From a checkpoint of a small contrastive audio-text model: text encoder width 384.
Rows from block 8 of the audio encoder of a small contrastive audio-text model, named by matrix and row number. Each number is 200 + 20 x the weight over its row's rms, rounded and kept within 0 to 999. All counts start at 0. After the name is the row's rms in percent of the matrix's.
After each channel's rows are labels from the 100 clips, of 14848, where the channel reaches its highest value: "strongest on" is what is common among them; "band" is the frequency band that holds the peak. Only what is clearly more common there than usual is listed. The data: struck, bounced, scraped and rolled objects made by modal synthesis.
# conv: pointwise conv (encoder.blocks.8.conv.weight, 128x128x1x1), inputs 0-127

conv.13,087,198,210,187,202,224,225,198,200,196,210,192,201,204,201,198,201,195,240,196,165,192,172,192,236,205,214,187,192,222,180,213,206,164,197,200,140,183,206,196,200,204,200,202,191,203,195,198,184,202,200,187,201,202,213,190,201,197,205,199,192,193,202,216,202,216,308,202,202,178,235,196,235,183,213,192,216,271,194,209,190,182,181,201,202,160,184,199,194,200,201,196,220,200,203,201,200,211,192,201,213,180,225,219,194,199,187,197,210,134,206,205,191,199,194,166,212,182,189,195,179,203,190,196,196,231,246,212,218
strongest on: steel-like damping; repeated hits
band: 1000 to 2000 Hz

conv.109,084,198,223,224,218,202,202,203,194,213,201,215,210,200,192,216,206,187,204,202,202,211,199,200,175,176,188,314,212,195,257,211,204,201,199,204,200,199,209,265,197,232,198,199,209,199,195,260,200,196,200,238,202,209,184,213,200,206,200,198,204,200,201,200,186,200,225,199,198,199,201,206,191,192,210,264,193,203,275,180,201,202,212,177,200,197,195,200,162,200,207,203,203,198,192,227,185,176,201,207,195,200,202,193,200,202,203,200,202,219,192,198,199,203,201,216,202,196,196,201,217,198,200,209,217,199,205,147,209
strongest on: large; one hit
band: 0 to 250 Hz

conv.83,105,212,200,202,201,246,221,239,213,207,222,177,204,232,197,224,201,215,200,166,199,199,285,207,187,165,180,190,173,193,200,195,186,204,191,212,214,198,198,192,182,224,204,214,176,203,174,201,217,196,197,199,260,213,187,203,202,207,183,190,204,193,200,223,190,196,199,189,199,186,197,199,188,199,195,198,185,189,198,207,200,214,200,237,219,199,179,190,245,178,151,229,250,203,201,172,196,164,218,241,214,193,216,206,170,180,195,217,193,161,197,188,187,190,188,231,172,221,159,197,203,192,198,191,191,208,201,202,197
strongest on: clipping; text has "clipped"; ceramic-like damping
band: 4000 to 8000 Hz

conv.87,089,198,188,200,188,202,208,205,197,177,182,195,207,207,188,239,179,200,187,197,196,209,195,214,168,198,172,204,210,202,196,185,191,197,184,229,195,151,197,201,201,219,205,190,190,200,201,200,200,199,203,192,200,175,204,180,157,233,168,201,168,204,204,184,213,207,182,236,226,198,191,212,202,189,190,199,198,193,188,205,190,199,136,157,198,223,179,181,255,211,169,182,292,180,199,211,203,203,170,178,187,200,202,241,206,199,206,211,200,224,177,193,202,249,206,198,212,201,196,205,177,198,194,189,200,150,211,202,203
strongest on: striker: soft; one hit
band: 0 to 250 Hz

conv.107,094,187,237,201,246,200,202,199,162,206,265,265,196,195,179,200,204,253,202,231,196,198,188,199,197,182,186,197,198,197,195,160,192,155,205,200,175,194,199,178,198,206,200,134,201,208,188,199,197,145,192,184,208,196,191,212,203,201,201,198,196,214,203,198,185,212,201,189,202,203,200,202,191,201,200,192,199,200,270,200,201,208,199,201,195,191,201,184,200,201,222,200,172,221,191,191,186,199,201,201,212,225,233,156,199,201,186,208,222,202,202,231,207,219,186,258,197,206,212,197,234,195,208,202,197,205,202,194,219
strongest on: square plate; one hit
band: 1000 to 2000 Hz

conv.56,079,233,197,197,204,204,200,204,177,209,202,189,197,201,207,205,173,191,184,214,199,179,203,194,224,188,158,195,197,220,283,200,201,200,199,198,232,173,250,232,205,192,199,219,172,192,207,190,199,201,185,191,194,214,200,203,202,214,196,143,203,198,200,195,186,205,200,199,203,207,226,186,205,199,248,184,205,198,195,202,153,201,199,182,212,195,214,180,211,188,200,244,201,210,180,201,195,252,210,201,196,197,206,159,200,165,197,205,114,194,179,217,205,196,214,159,198,203,220,187,188,207,208,201,198,185,198,196,198
strongest on: small; steel-like damping; shape: string
band: 1000 to 2000 Hz; 500 to 1000 Hz

conv.62,081,238,191,194,198,223,225,255,192,215,216,151,199,187,220,212,214,218,192,190,188,200,200,212,186,205,196,193,183,215,166,164,199,225,207,205,159,170,199,200,203,187,204,182,203,189,208,203,214,213,200,184,213,198,200,195,217,202,153,205,194,188,186,174,202,205,187,169,198,193,237,183,203,145,196,194,191,219,204,200,195,182,197,204,212,198,176,208,193,194,168,194,173,199,177,216,177,182,194,219,198,220,269,201,198,206,186,284,184,246,167,195,200,199,195,201,179,210,201,204,201,205,200,171,207,205,205,205,202
strongest on: clipping; text has "clipped"; text has "noise"
band: 4000 to 8000 Hz

conv.103,095,191,205,200,130,185,166,202,197,189,202,201,203,219,210,223,201,209,200,203,195,199,202,192,227,200,156,202,192,183,205,199,190,147,214,198,191,198,207,223,256,194,238,252,198,185,195,198,193,197,173,202,190,206,185,195,180,191,207,200,208,179,246,277,154,196,196,289,173,201,193,179,202,204,197,193,198,197,193,198,196,199,202,202,208,199,182,200,209,201,202,201,200,198,197,197,200,190,207,197,199,200,167,199,176,205,207,182,229,200,199,192,218,206,190,215,200,165,211,204,202,200,200,206,202,226,169,193,201
strongest on: one hit; closed tube
band: 2000 to 4000 Hz

conv.12,095,199,193,202,297,203,197,203,200,220,195,284,199,200,176,197,200,146,199,164,202,199,176,198,173,175,200,204,188,204,199,195,177,203,248,233,199,199,200,176,218,178,219,153,200,198,213,190,170,193,198,216,246,199,206,196,193,210,205,208,202,217,208,203,203,217,226,207,195,200,229,209,241,209,191,187,208,198,199,206,218,200,172,202,193,156,200,190,211,199,221,195,194,194,205,210,196,226,219,210,183,199,227,181,199,201,201,207,198,206,202,236,235,197,183,200,199,190,214,209,195,187,190,171,199,195,195,220,199
strongest on: square plate; large
band: 2000 to 4000 Hz

conv.95,090,200,188,229,235,226,206,201,203,197,156,204,194,205,199,183,203,227,192,212,201,197,200,199,200,199,180,211,170,200,197,166,206,190,217,172,233,195,234,176,200,193,235,193,202,200,218,201,203,205,198,204,179,174,148,212,176,257,208,186,175,197,201,203,187,166,201,188,173,196,196,222,170,176,212,210,208,202,178,193,204,202,199,207,164,214,196,201,204,200,199,198,217,192,199,202,189,174,192,320,166,205,203,208,221,202,221,203,195,217,212,202,198,179,196,217,202,182,204,199,195,199,237,211,199,200,180,196,197
strongest on: large
band: 0 to 250 Hz

conv.74,080,192,205,193,186,182,210,206,233,191,211,217,188,247,209,198,210,196,202,181,200,201,186,199,202,187,233,181,237,186,209,245,196,234,208,186,165,228,188,198,166,179,223,209,190,217,200,201,195,203,201,194,180,202,191,176,202,182,207,203,207,238,205,199,203,217,191,233,172,191,190,164,211,211,181,185,226,201,171,200,169,194,208,252,199,195,211,203,200,207,217,158,158,164,154,212,235,218,199,192,187,212,170,197,203,209,197,243,191,185,216,193,280,201,188,207,207,202,197,192,192,199,200,199,209,164,216,200,192
strongest on: bar; wood-like damping; action: one hit
band: 1000 to 2000 Hz

conv.121,083,197,194,190,198,190,207,233,193,218,191,208,196,201,193,205,191,206,205,222,172,201,205,178,202,188,197,202,196,197,191,193,180,201,207,200,185,245,192,202,170,204,203,184,181,196,177,195,182,200,188,202,215,175,192,201,209,184,200,180,208,190,217,197,206,194,198,199,195,222,183,197,182,215,198,221,226,178,236,199,201,179,215,209,204,200,226,209,168,213,186,210,226,187,231,276,202,125,136,200,203,167,153,198,199,171,178,200,197,230,170,196,193,192,214,181,183,185,204,195,183,128,196,197,186,173,209,181,182
strongest on: clipping; text has "clipped"; rumble; mains hum
band: 0 to 250 Hz

conv.76,105,201,202,201,197,201,223,202,176,210,201,197,199,219,181,196,188,178,196,187,193,201,205,256,200,199,202,200,205,201,202,203,200,199,194,200,200,234,201,200,211,215,207,198,200,191,189,182,196,171,192,209,199,181,200,201,214,203,194,189,181,211,172,202,213,200,194,203,197,195,192,196,203,147,197,199,211,170,197,199,201,198,202,172,212,216,189,173,175,231,215,219,165,200,249,200,176,194,272,200,173,233,187,197,233,195,202,190,167,226,101,213,203,187,214,179,165,169,220,218,181,190,195,199,200,150,181,185,203
strongest on: bouncing; plastic-like damping; material: wood
band: 500 to 1000 Hz; 250 to 500 Hz

conv.53,077,166,196,224,229,199,192,174,191,219,202,193,202,208,241,212,200,195,197,216,204,200,201,179,176,198,147,203,199,229,217,191,190,167,198,196,203,207,194,201,185,239,218,181,199,213,185,298,198,192,183,211,200,175,212,200,193,208,191,203,197,198,200,183,202,195,183,181,225,180,196,186,145,210,224,186,202,213,250,227,202,232,209,214,201,199,199,205,205,191,200,259,231,209,190,215,203,205,193,196,252,185,205,200,151,208,202,184,218,204,205,196,219,197,219,210,201,176,196,201,212,223,192,203,201,195,203,176,196
strongest on: striker: soft; one hit
band: 0 to 250 Hz

conv.1,103,204,220,200,194,224,195,198,201,215,205,237,171,202,194,199,200,184,203,194,246,197,199,195,199,197,191,201,205,199,192,201,202,242,199,208,198,203,194,206,199,156,214,193,178,206,220,168,198,203,202,200,193,199,261,217,197,183,202,199,197,192,204,219,225,206,200,349,199,199,207,196,187,194,219,166,206,197,197,208,215,201,198,199,202,167,196,199,203,193,208,202,200,204,210,202,203,220,199,199,202,209,190,175,164,200,190,199,198,211,183,204,208,182,199,214,201,189,158,217,198,199,226,223,222,204,185,201,200
strongest on: bar; one hit
band: 250 to 500 Hz

conv.4,096,204,166,195,197,201,207,230,173,153,205,214,163,181,218,177,189,180,202,197,216,200,203,165,207,204,206,241,207,241,130,184,193,185,198,221,203,187,200,209,195,194,197,223,199,199,196,202,178,195,206,177,203,195,117,223,148,215,205,198,173,218,196,205,189,197,215,180,203,240,194,204,208,198,183,214,212,196,201,205,202,195,195,185,167,224,200,159,200,195,225,192,197,201,247,200,181,194,201,170,217,200,201,173,225,186,200,198,181,171,197,198,191,198,170,168,189,196,202,198,192,189,236,205,173,196,202,193,196
strongest on: large; wood-like damping; shape: round plate
band: 0 to 250 Hz

conv.126,098,201,196,201,215,201,191,188,162,196,218,189,216,202,195,133,198,213,196,200,201,206,202,224,203,227,189,199,201,200,196,188,200,217,193,193,199,265,199,195,198,231,174,199,202,196,190,199,201,171,200,262,203,198,191,197,197,200,172,201,202,186,199,199,197,200,201,191,204,214,215,200,183,191,196,196,234,200,192,199,201,223,216,217,207,194,200,201,189,210,197,308,198,157,210,186,200,199,196,197,173,197,200,203,191,192,200,198,201,204,230,207,251,195,260,153,201,200,207,225,200,161,213,199,195,195,203,194,206
strongest on: striker: soft; repeated hits
band: 250 to 500 Hz; 500 to 1000 Hz

conv.57,089,194,192,184,167,200,158,202,189,206,189,201,195,181,180,173,207,169,200,170,200,202,194,180,201,199,222,211,209,203,198,203,207,194,193,194,292,176,219,191,185,183,217,201,201,213,215,202,200,182,187,194,200,197,172,210,165,208,221,179,194,202,221,198,175,155,242,215,209,199,155,198,217,199,210,188,205,200,225,148,201,188,190,187,193,175,188,186,198,195,222,187,202,162,192,199,222,201,200,209,196,209,197,173,167,180,212,177,175,268,210,228,159,218,202,207,198,194,197,200,205,193,211,208,228,171,199,200,217
strongest on: large; wood-like damping
band: 0 to 250 Hz

conv.114,080,200,200,199,211,212,201,216,202,203,206,210,204,197,201,207,241,184,250,200,187,246,193,152,232,195,187,203,205,199,214,197,214,181,207,213,182,198,181,204,201,204,209,201,193,203,199,200,203,194,201,198,201,182,202,290,199,201,202,234,200,212,199,199,184,197,204,200,215,189,248,242,177,290,198,200,204,193,207,220,199,202,205,201,254,202,232,190,209,195,257,201,199,213,197,214,216,190,197,189,199,198,207,160,212,244,194,199,200,200,200,218,221,218,191,213,173,196,198,201,214,203,187,192,196,199,193,201,200
strongest on: rubber-like damping; one hit
band: 250 to 500 Hz

conv.58,119,198,199,183,195,176,206,199,199,185,167,187,202,284,200,200,200,206,207,200,199,200,206,184,184,155,184,190,199,200,195,204,193,203,199,169,221,202,158,195,193,219,201,201,197,203,200,193,196,200,193,204,242,161,175,204,191,206,200,200,249,200,198,187,195,196,180,204,201,200,223,213,201,216,198,207,213,198,197,205,226,170,203,196,283,182,200,195,224,201,201,222,199,201,200,201,218,205,208,193,195,184,206,184,191,198,194,202,188,195,199,211,269,251,203,202,197,201,214,188,200,209,275,199,189,214,168,198,225
strongest on: mains hum
band: 0 to 250 Hz

conv.27,110,211,215,202,180,203,190,200,209,198,274,233,200,239,189,202,189,165,192,198,183,168,200,176,206,198,197,179,176,184,291,203,202,206,214,200,192,194,220,197,181,190,235,200,193,205,195,190,203,197,184,217,190,182,201,197,220,203,187,198,218,204,213,196,199,210,196,253,177,193,201,182,223,229,199,193,200,200,153,248,198,190,192,208,221,216,189,196,208,200,203,219,190,217,228,198,197,177,207,264,198,199,171,147,208,199,200,200,209,200,201,176,209,185,194,206,203,189,174,211,197,177,188,199,202,212,208,200,178
strongest on: hard striker; clamped rod
band: 4000 to 8000 Hz

conv.8,110,200,199,208,197,154,196,188,194,218,194,189,190,195,193,205,204,279,183,147,198,195,199,196,198,192,196,203,244,187,200,197,179,184,200,217,207,181,172,223,186,138,201,205,203,196,157,203,202,221,202,198,174,208,187,198,226,208,229,201,201,228,193,187,175,201,204,172,138,185,188,190,183,198,198,211,215,189,201,232,203,201,205,210,190,203,195,193,212,196,230,201,207,202,198,222,185,204,202,299,189,192,203,173,201,185,192,231,197,200,201,201,208,215,197,196,178,208,201,191,176,201,185,217,200,186,195,203,197
strongest on: large; plastic-like damping
band: 0 to 250 Hz

conv.2,104,196,210,190,223,198,219,247,198,189,178,211,211,205,196,203,201,184,197,206,201,200,183,151,201,205,174,203,185,191,220,202,198,202,200,183,197,195,201,184,198,205,180,178,197,211,199,196,205,199,204,215,295,242,263,213,158,200,160,203,200,194,199,234,151,201,199,201,179,197,192,194,204,194,210,194,164,200,196,219,188,192,194,218,260,176,201,175,201,201,189,200,202,182,203,202,189,201,209,189,198,201,206,200,184,169,200,228,214,198,181,217,262,200,196,196,209,188,208,236,183,189,202,199,197,223,226,207,200
strongest on: action: one hit; round plate; clipping; text has "clipped"
band: 4000 to 8000 Hz

conv.125,084,190,202,205,198,194,194,139,185,197,207,225,204,185,201,173,201,207,215,201,202,161,191,188,186,190,280,209,198,179,197,243,225,189,219,188,178,199,239,202,209,201,220,236,202,217,201,220,168,189,188,137,164,211,203,210,203,217,215,190,201,212,191,194,199,162,160,196,196,201,193,208,193,205,197,234,212,218,189,210,173,148,214,213,196,202,188,201,191,197,198,197,189,209,199,201,203,235,199,216,217,192,197,204,211,216,207,197,191,201,197,191,168,202,181,197,202,202,196,132,197,200,200,250,186,185,199,194,201
strongest on: large; one hit
band: 0 to 250 Hz

conv.18,089,206,210,219,201,196,193,200,199,196,253,201,226,185,194,186,199,178,200,190,198,200,199,200,200,259,185,195,199,193,192,204,208,211,202,190,183,209,201,215,196,200,234,201,183,202,235,277,212,220,200,220,192,200,207,196,219,198,195,199,188,196,186,198,207,197,202,234,197,199,196,198,220,200,188,206,196,205,198,200,182,198,202,197,190,197,184,201,167,197,190,263,201,200,207,201,199,199,196,183,310,204,188,210,192,202,201,173,195,198,196,201,201,139,204,204,230,191,204,204,184,157,199,197,229,203,241,195,200
strongest on: striker: soft; thin (high-pass); one hit
band: 250 to 500 Hz; 0 to 250 Hz

conv.7,089,180,199,200,241,194,200,212,199,214,181,176,141,215,186,199,196,201,200,209,200,194,200,196,175,199,198,199,193,167,177,222,195,198,200,196,198,223,257,155,195,185,188,196,203,203,203,297,182,177,198,201,213,194,196,190,231,240,218,218,261,194,204,174,210,199,199,205,190,200,203,205,209,204,159,200,196,199,206,214,188,202,198,205,215,199,200,178,200,168,241,201,208,207,192,202,227,199,199,230,222,208,177,163,188,198,191,209,212,180,201,184,204,226,141,193,189,202,204,195,182,198,216,213,198,207,195,206,200
strongest on: large; one hit
band: 0 to 250 Hz

conv.21,100,198,222,211,165,267,201,201,199,197,186,155,202,202,203,165,218,250,219,202,203,200,193,199,201,185,200,198,232,200,198,195,190,189,207,193,203,217,162,181,217,197,254,189,199,223,216,196,191,210,153,197,158,203,191,199,195,197,208,197,206,213,198,211,192,199,202,206,184,199,214,196,206,186,210,201,273,205,209,206,261,203,201,226,198,208,182,200,199,201,218,197,199,170,187,192,198,165,200,201,192,167,202,210,207,247,200,201,195,232,202,242,247,187,185,204,215,206,197,202,193,205,190,203,205,197,182,156,201
strongest on: one hit; round plate
band: 1000 to 2000 Hz

conv.108,095,204,163,200,217,222,193,203,181,227,192,188,211,139,183,182,173,206,181,203,207,198,224,217,166,203,201,201,203,201,197,224,207,190,202,195,231,198,205,204,202,169,203,225,199,202,195,207,201,199,195,202,196,202,196,199,251,189,219,196,209,195,201,201,191,193,208,170,211,235,211,158,165,201,201,204,215,206,200,148,200,202,248,209,200,179,170,184,199,156,206,194,184,209,184,164,196,206,226,165,195,194,219,187,195,217,203,187,201,250,196,206,179,151,200,215,223,252,200,197,206,201,237,207,214,201,256,208,207
strongest on: small; clipping; text has "clipped"
band: 0 to 250 Hz

conv.6,107,204,207,204,185,199,208,242,201,201,243,203,198,210,198,208,187,233,201,200,198,190,198,191,208,198,200,207,215,190,183,188,188,164,250,199,196,202,195,201,194,202,190,190,201,212,195,205,179,179,200,198,198,199,206,206,234,197,196,208,232,196,200,200,198,214,285,200,167,205,201,189,249,233,202,201,210,180,179,225,200,206,225,207,219,199,182,189,188,198,200,198,221,191,190,198,200,201,216,193,262,175,183,186,202,218,212,217,203,154,195,205,196,143,196,185,189,177,149,179,156,161,199,201,204,245,193,202,191
strongest on: steel-like damping; striker: soft; large
band: 250 to 500 Hz

conv.82,110,199,202,201,195,205,195,207,197,201,234,193,200,199,191,202,205,212,200,205,214,180,194,202,198,217,199,202,202,218,197,199,202,217,151,198,194,189,217,195,202,215,204,200,182,195,180,207,188,177,199,196,208,201,193,150,198,241,200,204,203,182,184,201,197,173,145,194,199,201,199,199,193,193,200,203,207,196,207,200,202,203,178,184,192,204,169,199,201,203,194,204,197,264,183,161,201,212,195,201,201,227,218,190,202,201,201,195,136,178,216,162,160,201,191,254,199,169,194,188,303,200,201,201,188,149,201,200,199
strongest on: reverberation; text has "room"; text has "reverberant"; clipping
band: 1000 to 2000 Hz

conv.46,101,195,169,202,195,196,196,188,182,195,173,157,200,193,194,204,204,224,190,195,198,199,229,199,199,187,222,201,196,211,176,181,198,240,202,160,189,209,210,164,168,198,236,173,202,208,201,202,167,182,189,200,193,199,201,200,194,240,199,208,198,191,193,160,211,201,197,172,200,186,201,224,165,206,253,193,189,197,265,190,205,237,194,199,215,161,204,189,203,213,205,222,177,234,189,177,263,187,198,211,164,197,213,181,199,204,195,178,224,179,206,191,211,222,194,201,200,186,208,201,196,199,259,184,165,199,207,214,201
strongest on: one hit
band: 1000 to 2000 Hz

conv.94,124,219,174,199,195,198,280,200,189,201,223,200,239,208,135,219,195,198,200,170,189,178,225,197,187,203,193,200,203,199,199,196,200,200,198,190,197,224,187,200,186,199,179,198,201,184,200,179,221,209,186,198,197,194,200,208,237,199,217,202,236,201,202,205,208,218,183,198,199,215,150,177,199,198,207,199,202,195,144,194,213,184,268,196,228,200,218,250,177,170,205,191,206,200,200,197,209,201,194,203,177,172,199,166,194,209,192,216,188,153,196,197,183,195,246,164,193,194,199,209,195,212,219,196,179,178,214,200,198
strongest on: mains hum
band: 0 to 250 Hz

conv.24,083,174,195,201,198,195,215,166,196,202,157,164,194,207,203,212,224,196,206,179,198,240,192,228,200,198,187,209,217,196,191,208,203,209,228,199,211,193,197,182,206,196,146,210,188,144,200,200,224,199,255,186,190,219,215,242,196,213,195,202,209,205,179,195,199,224,190,201,186,192,191,203,193,205,203,198,197,200,193,206,216,202,212,217,246,175,198,208,164,195,199,199,182,198,187,193,190,200,201,210,201,183,208,201,199,233,200,252,221,171,231,200,208,156,223,208,206,184,201,203,196,244,263,206,221,200,199,195,267
strongest on: rubber-like damping; large
band: 0 to 250 Hz